Weights of a small multi-label image tagger: patch size [2, 2].
Rows from block 4 of a small multi-label image tagger, named by matrix and row number. Rows with one number within an expert belong to one neuron, the router's apart. Each number is 500 + 50 x the weight over its row's rms, rounded and kept within 0 to 999. All counts start at 0. Numbers have three digits each.
Before each expert's rows are labels from the 100 images, of 14848, where the router gives the expert most weight on average: "top examples" is what is common among them; "peak at" is the part of the image that holds the peak. Only what is clearly more common there than usual is listed. The data: drawn branching plants. In brackets: how many of the 100.
# router: router (model.blocks.4.mlp.router.weight, 4x96, trained with AdamW), inputs 0-95
# up: expert up (model.blocks.4.mlp.up, 4x192x96), inputs 0-95
# down: expert down (model.blocks.4.mlp.down, 4x96x192, transposed), outputs 0-95

# expert 2
top examples: two-way forks (99); green leaves (75); drooping (52)
peak at: top right (56); top centre (26)
router.2:532535575650562523508519469469547437453477438508474469444581536568459514399400492469477506489531565481354519450579489493486542526411456443523560481545520531548426518474517518487565563588571532450513506523525559468534492572494440509440498521495487454457470508496504444475508457354492555501
up.0:509494553454484490419517436533537633483474568500448559549572449472494476460470562451527500451571534476525419496498501506469511497405491556458471615454481555492523429512623493468544525388478510612517454490566444502590452491496486503485575524501395473513574404516508461517411459471481548518
down.0:510498483492562485481501523546541400514486497462583440419437522526484509573464554456485471551606528447547403470430389410460486510599505502621510456536482385479513475516436632494532401489450569510528534501535478483495515545519504437529469556551465526513560563445512543530554517442461454501
up.1:476381520461556575500519449540518467412501408513462542546508534441550430521447453479527488468505511514505493396438490512483545438508557537483559563490544527530520450531585514531451541603579531464489614512408496523444477583552444498413422492460557478509446412503561482540490562610522484441
down.1:458534619498543421490465577527503588596500491528482552579540484506501528411355488506493535430408483517490388443515558502543460504489466532453456486485512497453456504508475566457511512440455522451455509473593495503500495426449605568562525487460469584389531553498543508492509523444528514605
up.2:556502561460545584505489570438573507485516584537447508389469483470432465572475463463533540477435536456464447547413535490473398439500478542520568560490507471436533497539473449628475606492436437486513528500440428590470536510432472483497490527518455504464574495538505384557503494572577552527
down.2:541521498404448473513532466570519501479534434452449445492449464566434513479478477443451457414544531538413529537532498515468506588460523468509476566544514535498583546505521468478436540544530536628444465454556591504523478471508444559527421494550441504491567466596447596411511473572391414546
up.3:566434442445510475526564477521499420495482491502443469498547462606489440551457510495472498511566545398496540499469490384520545417482509518467518473622503547458496492494495569523574533441532582469494562532506488567538530493440387432504535568545515575482581435472385456622550473455530511481
down.3:497574636480503488512453459522502609574577480512438548549478552465547513523485520558501450497444489548438550416474426528455444516501411532416456407513539452467474449561469484517513501505514490452477532449465529510501548491579526543513465513470515466592377538433606525392462465487592556541
up.4:491503489540476439477510529461522447506401492503471535491582472495518503497413580514567504470550402439470556465480486630511535511486484455503563546502559404552483435572573514548422547523402470490495457400519371475626533455512482456556472479490544602559499540572523457516529484499537551533
down.4:488564506452442470425445423525446516420504426593585503587577467552531575506483489436574465450561579509482493498504516429506452537492442576517516522506551566510391414477473427550526448453497530592520458540531517457476512395501486559545604473546413440511533534467514437522549515533452512542
up.5:422475465529448423518534546349503535559526558484525454485484493590502479527472396510488437449474467455557483541497530473535433506502529550549456556465570504496529416408529462505576427487504570507442522418443462570605521525568480520535480545576479460546540496550539431512536390577488580488
down.5:559493485388503548528541458414526521399441474486513460443537503521519537583496596369504447496406498489499554511519503464620464538420509531513525459483565536526403423485619514463529601538445441467517460500573531496518504510569541552497488442415518501456525491448446547591514481497514449514
up.6:477465439449491397613533443506503470506451482450518525563548452525489458467529493529530502550538463403551524514517557502564420461431480603529389601553507564544451484464502418490570498488480470556558416572539420427502463522576569445568437574542548492427481495504486508431467478479482561532
down.6:545486457414509482544503568438552575579549489427497435458503492536519557558533483525499444553491476520510534508553528571542573505509490530450581443531425462512421559479591598465515462495546461419578438498529624572415490537481418416618439435471465436512440471486517482507509513464510470456
up.7:573455546497548605516542425462576420544505565532512564488541504477478482634606460513456510457479480428437524436418543448440553480552510592508415494538532498485506541589426449480456500585406533580510469540394471526467468493476476462449499556531491427512488550549479552496486561465452484489
down.7:451548515525527477522438607551427438516474491519469461503551526453513455470468489476543406534444474597655621553504509500573493590478472472552433545582545543455459455503476515440421443557552475475483486449474587478419490510503485530566544432539526518499509456512434570465494437424418509481
up.8:459478546553497460455497451487539582528589435543480538521526421515404450470659559507482492458491465475447502472463531554452536452514523571502548465464521488484523602536521497552478545531496467527495480605497449511436458563396510509515522449519594553432637486492501490465542478533460483353
down.8:519535509530575457438473393467525558426446412433499554524549579566425392508500587608459541488492532532500567501522470484460556542459518465463467469534421514582465514531483451501465478465441466542500524456570540460483409513512518569509486466603506623555410514429454535521497467542555450535
up.9:430514462399459602486497484468492615500473372383458460468539481486529484421511542441451509560503531485495479473487493466482483449577576465509485501481508556516524467532538446583465485542565542530462561437499509478412540589586473366593488543566499489495564604492479543503482480515553554486
down.9:511580389579525508443484426533517460508533527542564545578471527495454501503505464557507627491457613488480497544512520530530469492511470477447508511471480531415491430486489529571468448473561401524632429539492429595523439470451469527493461541424441519477518491591494526491472569468515497358

# expert 0
top examples: thick trunk (97); narrow (65); bare (56)
peak at: middle right (59)
router.0:497390463562474423464512502519461516539520510487536491479492549387513552516567506443429512416467512544573561400482498527444540606538367447506566583544469488498499424533560444490477548510549518531544453503548511415506434510477429492486400473486517576590508500400499511526472503564556540430
up.0:420509456529514532411434495509512538448489509414521488559592503476546467498519473556423488531489494504569523528461525590514440450459575453498533547410516470388513558562550509518538492554575539386467580506504520441615446390530426478474575482491486508460447523463581558505529526428531568447
down.0:487559518524562503534523542512510587520514453457470397429516511542524379550589476494558567547541473491424481537479500441461454502448530522552548467554542520415448499606428448611422569485456572543633541534524468467529509446461486547501493432476507547507469505548477452482508405480392488478
up.1:554501531504459378532509555464557509534468523609444577501522518417481570476436540514494488476475564381466563480401471451454408508474503571464587523561506534455465385582605419463477554549496555600495529497440514466490474550496418521502535425427487485534541527470465499532500516478516519531
down.1:450538544500498424470441506513551522535439444486520523440515447507523517607614491513483435453464420525474451516507612481461619537474389553476495496476540531528539548479488553447531475471536452440418439547544499554522558452456531532529438554579483450588484611441462512494509445568391467495
up.2:453535551487480496565465396504497583488441507503490456409508535505459484537485493473409459543400600456518514501487583392492494510538391477489516480443567547475553530515539421605464507567574495569486424538507525436521513544499445506459455535644467555504530596497577521531519515422486526525
down.2:508518497468562499526443571562497441638475565428518605515518399506578475514503554516508498544478408484485417501471429544541541502424508501454462525600445473541517531494418561540487410498444505533487503391485522492493534553521586484525521501428603540489545480471537482444473493507361452546
up.3:515511540388468495525485557465402498432497475555570478447524563431543484434526386468558449533453558559438468474554488429499452589442500545575514572492526434603468511527447461576478492520458531520457485460489578558472441530582421472492514486475486590585535501463516444537533511396503480579
down.3:499499505533470570542560535490470457558514599480555605450412499511487521443497515555398475448512405536476557462481556535555546537515455457414568484503428508561508594435468551436551501566501488533464427532500588466451491452446588490539457571397555453415472541513473520484555467456420448484
up.4:516511451550522495401460555515393496499465599467478506511490466416472469418518494477523545560537551478478517492518590497542505435650452511489526525518413410538500436591536511481553446518472593516522490588551490513510446473519470517488466543513589493465479446368538515544410550543557449423
down.4:531561499451545499526472611523567565547582577539528427479455507442461502549468470403564470441474428535475519485542512440462486525501507472549528454453560571566452450497527615464561560476454430455499497547512526439430574400456485453594436513497423479471567507550475544528420483524489570415
up.5:492503510471494491522435556465521574453460482530525534440431515445469521424540479394541530532519486485484535534578525588477394458526659490472507478508474414561535470503481476574424552570450603438501385459474515561419573503563524438523467483559520469593518510556480506502407520462538491475
down.5:484523493510542461521537561480582514447539483520464447497468503494477456515597548533505480497452423540539465519475510450518594504520450457615460517507505491385487539478560480425464553465498518499476543458469480537501512378439502548492523436457622513489447501563479601698544431416497523494
up.6:499549508408440547461521535550464454426474527474531627406428436479478462525417493520485427454407520478413548533545482588519558514507461509421531513528577541478461504575534633476573509525495526579445498495489610477456415463458556528552548477441556494480562457476487513496498491470536425453
down.6:481509458471554393480522559435476441552486490366490454522659423494524461474583440525569483427485469563532410540493547519506542413547468419507531565554503498474507548547485467499388538518525453416509517491426476550544565526484510450513502521487477510477542497524460545562446450573486470610
up.7:456444551468469579512471446488509563404404580542526476503461468509496493546577471406535512585492533505430474583497554421481437441558496453457506498563599472516529394454466452537489475480513494469523513451502532580485544477635438591427449529583587486471584436499450516493448495496519498498
down.7:484485498478508530493487514328499495520573434526447536542472488435433505461532429541538455458417433549489457550524527464454596561487499461538460588499531617505605573527518538456488531531447475480425521481508513515558499496425534554409505472514538485447453546569509605537578374503480510493
up.8:595439552482574418516424518513451539536467541528462577469472563473488460526428487495627479481534467451443518460412548461558476409459459558525564555505534393489521430517490487506486582512521524540502568577477502563449502539463503468521422486468533457448447466412502574506517610574469564419
down.8:460596502441436387534459524493535496565468536499591464566479544525397488409451476481551504444554527502612571507462550459472476437498516449544530493624512474496483564430468509443524505581550530376463562489496524505506435472492526557542436519498499492549487566448421619513423500506477525495
up.9:546433473391517572456513570506452600519505536598492449486445550442508467495430474569547516481443521511483507484558479474486457552492538539536441506596518563462509482539557424420570651594509459477474538435462472579436534423561419460508560504516428552466532422544493491503519454465515509459
down.9:499494527496550486472450505537502368568445527380488559470464527425541498597558450462395567451468498542458405503395432532505545529539536464446463455467629383512517569486407538539502518491469543508499531489542565508536519550463501500476454557510551531546481508548530486538430591496525510563

# expert 1
top examples: two-way forks (92); wide (72); bare (67)
peak at: centre (45)
router.1:514540449437501525563499480508454500528484487462485478584493436533504437511550496571555469550515437492494535594436450469546439418499659605471403427438520493497554499494479570507484422397406459463467552458432442598477555458479588488544542501511469437463491502576503518513485487533479466577
up.0:468493541416442543591438422587475513486370573495458422407507492509594489530464486434554483546473549513536443519489550506468489518533625524583433543483527495458569520554507513520554442498502534536569454453516450462503503452455468460519447525536501556542520495585420459492497634450433494438
down.0:512525519555505447486466449471573526527525471489468601610490506516453476522515575509452402465580551449496388544492468579476489454537464434440575507403484527534469537526494502449582470427512471536443467498444553529527509416535471453464530479396468545455517455578616505565449517540618471452
up.1:523491474384484551377490635513418514410503467481573499524586493463482577506530561460497440498467554514538492495451546505448519500607498446468552494552552425575420557466459484559545549536533495441493498489549560532476543476525543482508412415473513531595447432469391440523495534522534476501
down.1:552465510472538503530523503463487453597437494508553435504420546466605444548412515553544560601470457538524521392471501534444361513452450436603480601545511497438491443470528582534468512430542522458498517426492486491476498536520597453486526507464571533526547452509509474547529398496523452435
up.2:491442459546438469463620457527467523553431546457446601446486479493523550556542535545579448517456565528577521489453568494570440560498551483550499459512579462509543433403520534478484426532392410490578457526476535497508472489508505417506571519474420491517426523502593478366486479529537479509
down.2:491493412463594480527452514436516437444514445521460477537602565439478475601538466487563480568533534491540541464480525597446553429435440526559521565413396512471550451478501463540526499480535457455534462509467429421571455491508526421459444450554544516459569537496462574590598474566499487513
up.3:556469459530520492509549447423490471569528466439371538461448589417535516562511542447451536599491517432551502501419538508472469543504443515496413579586547527476424460436525463601547505481478477546493544476496399518484564482490432539524540571521375515513455498531473424494549567522542488578
down.3:534480590497587614433586471578561595465525487471498445507539428466496562523532522506517555455507461470472544487484504521507511383551518529476505557485519404498507403467483614566540444436517449485544496418474484428532412426533443438486544505483420547506447541489495513568451422575480557514
up.4:649535432516558498416443534579500499508476498418480520550562425453493500415472526480537435558539638473458429537559501510499548524487413412457542548446553424507538569454435505548515482483445500460424501459460593505518472473549552493523514557510482529458471546517525485490535520412520448389
down.4:507473637461533546570520468586487505575536548526575389532471554547481475522589562553488459441531406529481511443431519492508417461448474480469523530512552408509522450407491508411505566525554448495553484515571510522521557478459489430474526470407592495558497472510555403500439494413478529472
up.5:536540487511469433510508528414404496427498575546445493437495617469511484551446487521567547522541456474420456457475554515439478535520513544555555569485507416476495508575475449459505549511514467502497562560583410537449544542537512477601513380464568530482468575409494435502587405432503524475
down.5:527566535534493480441445400585471527558487450520596438551481574486555421519536578564507447536534518564505382516568391510580461440482522417509537510533489502497579458462493507512499523500602469479534507526580433473440470503455565483449460443465562433538507450494548417463527413467436555506
up.6:556511510508488456516498479502382548471404501484466527497456512484471497542483537570525448440608567545502509405424519500472534357474460495489509547499391620527480482470582372427499566488581456540521534587516490536446440535429524541528491579517454515501546456502499515571502481529579528461
down.6:519383542514493485532478443428531476497565463458526399560562555428564450475485406489504488534525477471440426575563476529491472468557502526478558466557474512409553511494492423406541512555560473510380503529518503443483501503445543470458521540570535618572528583462563586458458422463551479497
up.7:550508528412397578521444450518511494570514604473471425567555442492610577589492497499544427490586539515473509417372370553499455551492542504430495492547543548441486539550570485479567455513479449524453519480502524487493522445554447462519532523443478457497522423471527494545550556538489467438
down.7:525472473424578462466513481557521591520455512507467495576508524509490511368353419472603570503435464545473498446570553470508581474592491550505505527475451490518452503456504564619499548514546535485486510556485494508471500423456497443387538471480532521478574540465490607512437471438576486507
up.8:546444531522556498513582381517507459503555479473631499493521504423551499496506511533460545549484421435489449468505497494569537475449363521482513453480424500466455434584494541607501387473484509524435546550471583498480494447452488494483458485536545546554570518457470454394427491573593490535
down.8:565518530451467453428522462534513456425546481439552440536545503478466486447505541454392676533487530523466430503542472456505511449472501500437427507477456661528519497602483535581563530508581463479493520512570526407479525488528401571519413457493495520548500461554530477466533520522438505533
up.9:473451456589467450469498510458555517502540547515505506565534624442499501513453550541525393486538547502494550402560490436440517472527452446435441513559408461505529519462495438528540536463468440496620458522477488475498570441585521405486605596418493540509542396472543552534499526467524560461
down.9:545488443441554441498513577464594556506569515508487566477478543475592412450478491423518516537425477564516436515431499515469498508456326581497604556500521577545427553471545510532543505537492536501444569436467510507546492473480485496432448562512467545547391549546440470456414498489475524540